{
  "horizontal_flip": true,
  "encoder_kernel_size": 3,
  "fusion_encoder_width": 192,
  "fusion_encoder_mlp_ratio": 4,
  "fusion_encoder_head_dim": 16,
  "beta2": 0.99,
  "precondition_frequency": 16
}
Rows from block 22 of the image encoder of a small model that answers yes/no questions on an image's attributes, named by matrix and row number. Rows with one number belong to one channel. Each number is 500 + 40 x the weight over its row's rms, rounded and kept within 0 to 999. All counts start at 0. Numbers have three digits each.
After each channel's rows are labels from the 100 images, of 14976, where the channel reaches its highest value: "responds to" is what is common among them. Only what is clearly more common there than usual is listed. The data: rendered made-up planets.
# conv1: bottleneck pointwise conv (encoder.blocks.24.conv1.weight, 64x192x1x1), inputs 0-191
# conv2: growth 3x3 conv (encoder.blocks.24.conv2.weight, 16x64x3x3, transposed, each kernel summed), outputs 0-15

conv1.50:492500476495477481541535598578509554503454614542537527481533482428499512538458514512521554458490520667491460476517511443534506476500531555484481486522516494415490544458462471408453476497455464555504621486503457531461515472531468518490518525490505468513471494532481512490467489479528504513532539473552472499556503496492474489557533471472572494558483555498391456575535474525479541489538421462478466493527483549497489515491449517513468463477525547511537497509473484530511526457466424539547502553483431506558539459568579497494454494511510559542518597509549544520461552514535489505
conv2.50:527440463518516533524468495511594511569519525457
responds to: polar caps; desert world; lava world

conv1.16:550492488495578496522547536456458544457546462539531451513491527504560522440504509532489466515538493463523500534466517510493487544464549486470523556539530446505481493498558516473475481583468454465538498513502487507553473484482553570540440473486503553521439499522560503472527549428539500489470526486534425526579531524450544473496496509538479484466515502489510464429561405515521498491482534430455514469449487508478429505474511570530507510582512458532390489628397408488563521537501507439525489544471460558521433471548505504425451442515474503549465468526542514499571421500464502523
conv2.16:542449558495434512464480525593483501503519541494
responds to: lava world; gibbous

conv1.54:501519484447517462408527447531462577547517458448432480490471454535491446521478504559514554480537545398461489495552510495504513492567488486431515421484543516479498538469543465494467551553535526498533487515481491504476500522421485565490493487484524452456537592473456477460598490477613485471393519504490473483484505532521465460497467512479519464494487490587514502566469464489534448534468441483503459439453472546511449520512596485557532507515500488493471457533531563501498449512466494527454506509512476522503574489562513505492471546485478505455484453483480650507540418473436469494
conv2.54:526536518549493496424458463564525453461469538466
responds to: glowing rim; cracked ice world

conv1.1:488471545481458454490567520457504480436553562516491533518497504560531450516506495481486538589582564492486485495497523503547496481495537561523450588539465525467494494454483593477556562498499462431491488505451443582491492427481476506518496509525469513482569481495430489572566560499519510477490503472563516415459397423500555554516465437518512525501507516472509492438499476456575504505446488521519472538493459486480543554497553506452512465534526478431531528446531478548501505482547449468517487446496472463486555462440464468562421441491403452458475573522471504446455488467459532495
conv2.1:478500510532525495561473441524530482400493557511
responds to: glowing rim

conv1.38:514516524523515482502537488565505568485533496463502483533498491541450558507480526521491532571477522524497442475483497527473512503487482536457497454485474504557548416536412490450499444462525447532464605488468533479504488600441451548463477513526521539605431473483441443458537513534554505451478548377456554481455464530483512540426524462554475544569487543553502504483540477496498504465540516532493540526474474577402587570534466503483497538472470516482453581512515554555494523443546506534526502493559454500505488522536494518572519569458476587511504474455504513508492555472516512464
conv2.38:521523483454557530488427550443475453522480458464
responds to: polar caps; lava world; desert world

conv1.51:510509556461483506459448500488513464447496544378438450485459458424536502443501494488508544519461526439449536533495485488518540527501485580482513565472528569464512461413465561430479488511488461458558476525492431479512506494522507558579485555541492492474459573440490551504590443568514510489510497479483547521514562488524455465518520526575516496501497477427475523448547477515499462448513492475417578483465443495427429486493502552440512543462570481415460481493536554478544466506485526527460539499502494435417503531522489474459571472421490525500466472469513453463462496460498488546
conv2.51:537521527466461558442489479536459492476425562508
responds to: cratered rock; full

conv1.15:489544449499537488470460585520454524559549468586441534529454511488504496583580505448566436551533557509483501490507483467492543500484514460526526461481448536486503501464471541418475499484496549508632504392532444514532525497494511446524448468453506487550541448501500458443459415478529516380563466533436510521493497483556519470552508561455519534467517480443551502461454521495509530488474492499496470448519498571545473488526519447482470469487458521468516408539530450419554497442460461506451499469496481421419487520525519468477513465507494426511526508518491513504524529479536561520
conv2.15:479452495461529435446502448534537474451522568508
responds to: lava world; full

conv1.49:543500535497516562558443472489429503573567506440502474494450458462526501494526461497510514455588451440430464470488473446501535542498479424469556432499470545470531599498420510538502502493473520496549453478449520493465533520522511479484533487464532503553478491502461513503498503486513453490537527479478497542513482538467504497483597472567519493462543543510416517442469575475486471477522475485495503554549521414445529506527510448507501461563482625554491460507502476415455486560436517469479463605431496500492495555488484441519511470550577547493482534487440524471455557489570464452
conv2.49:458455439482468497580474550492527497561470527531
responds to: gibbous; lava world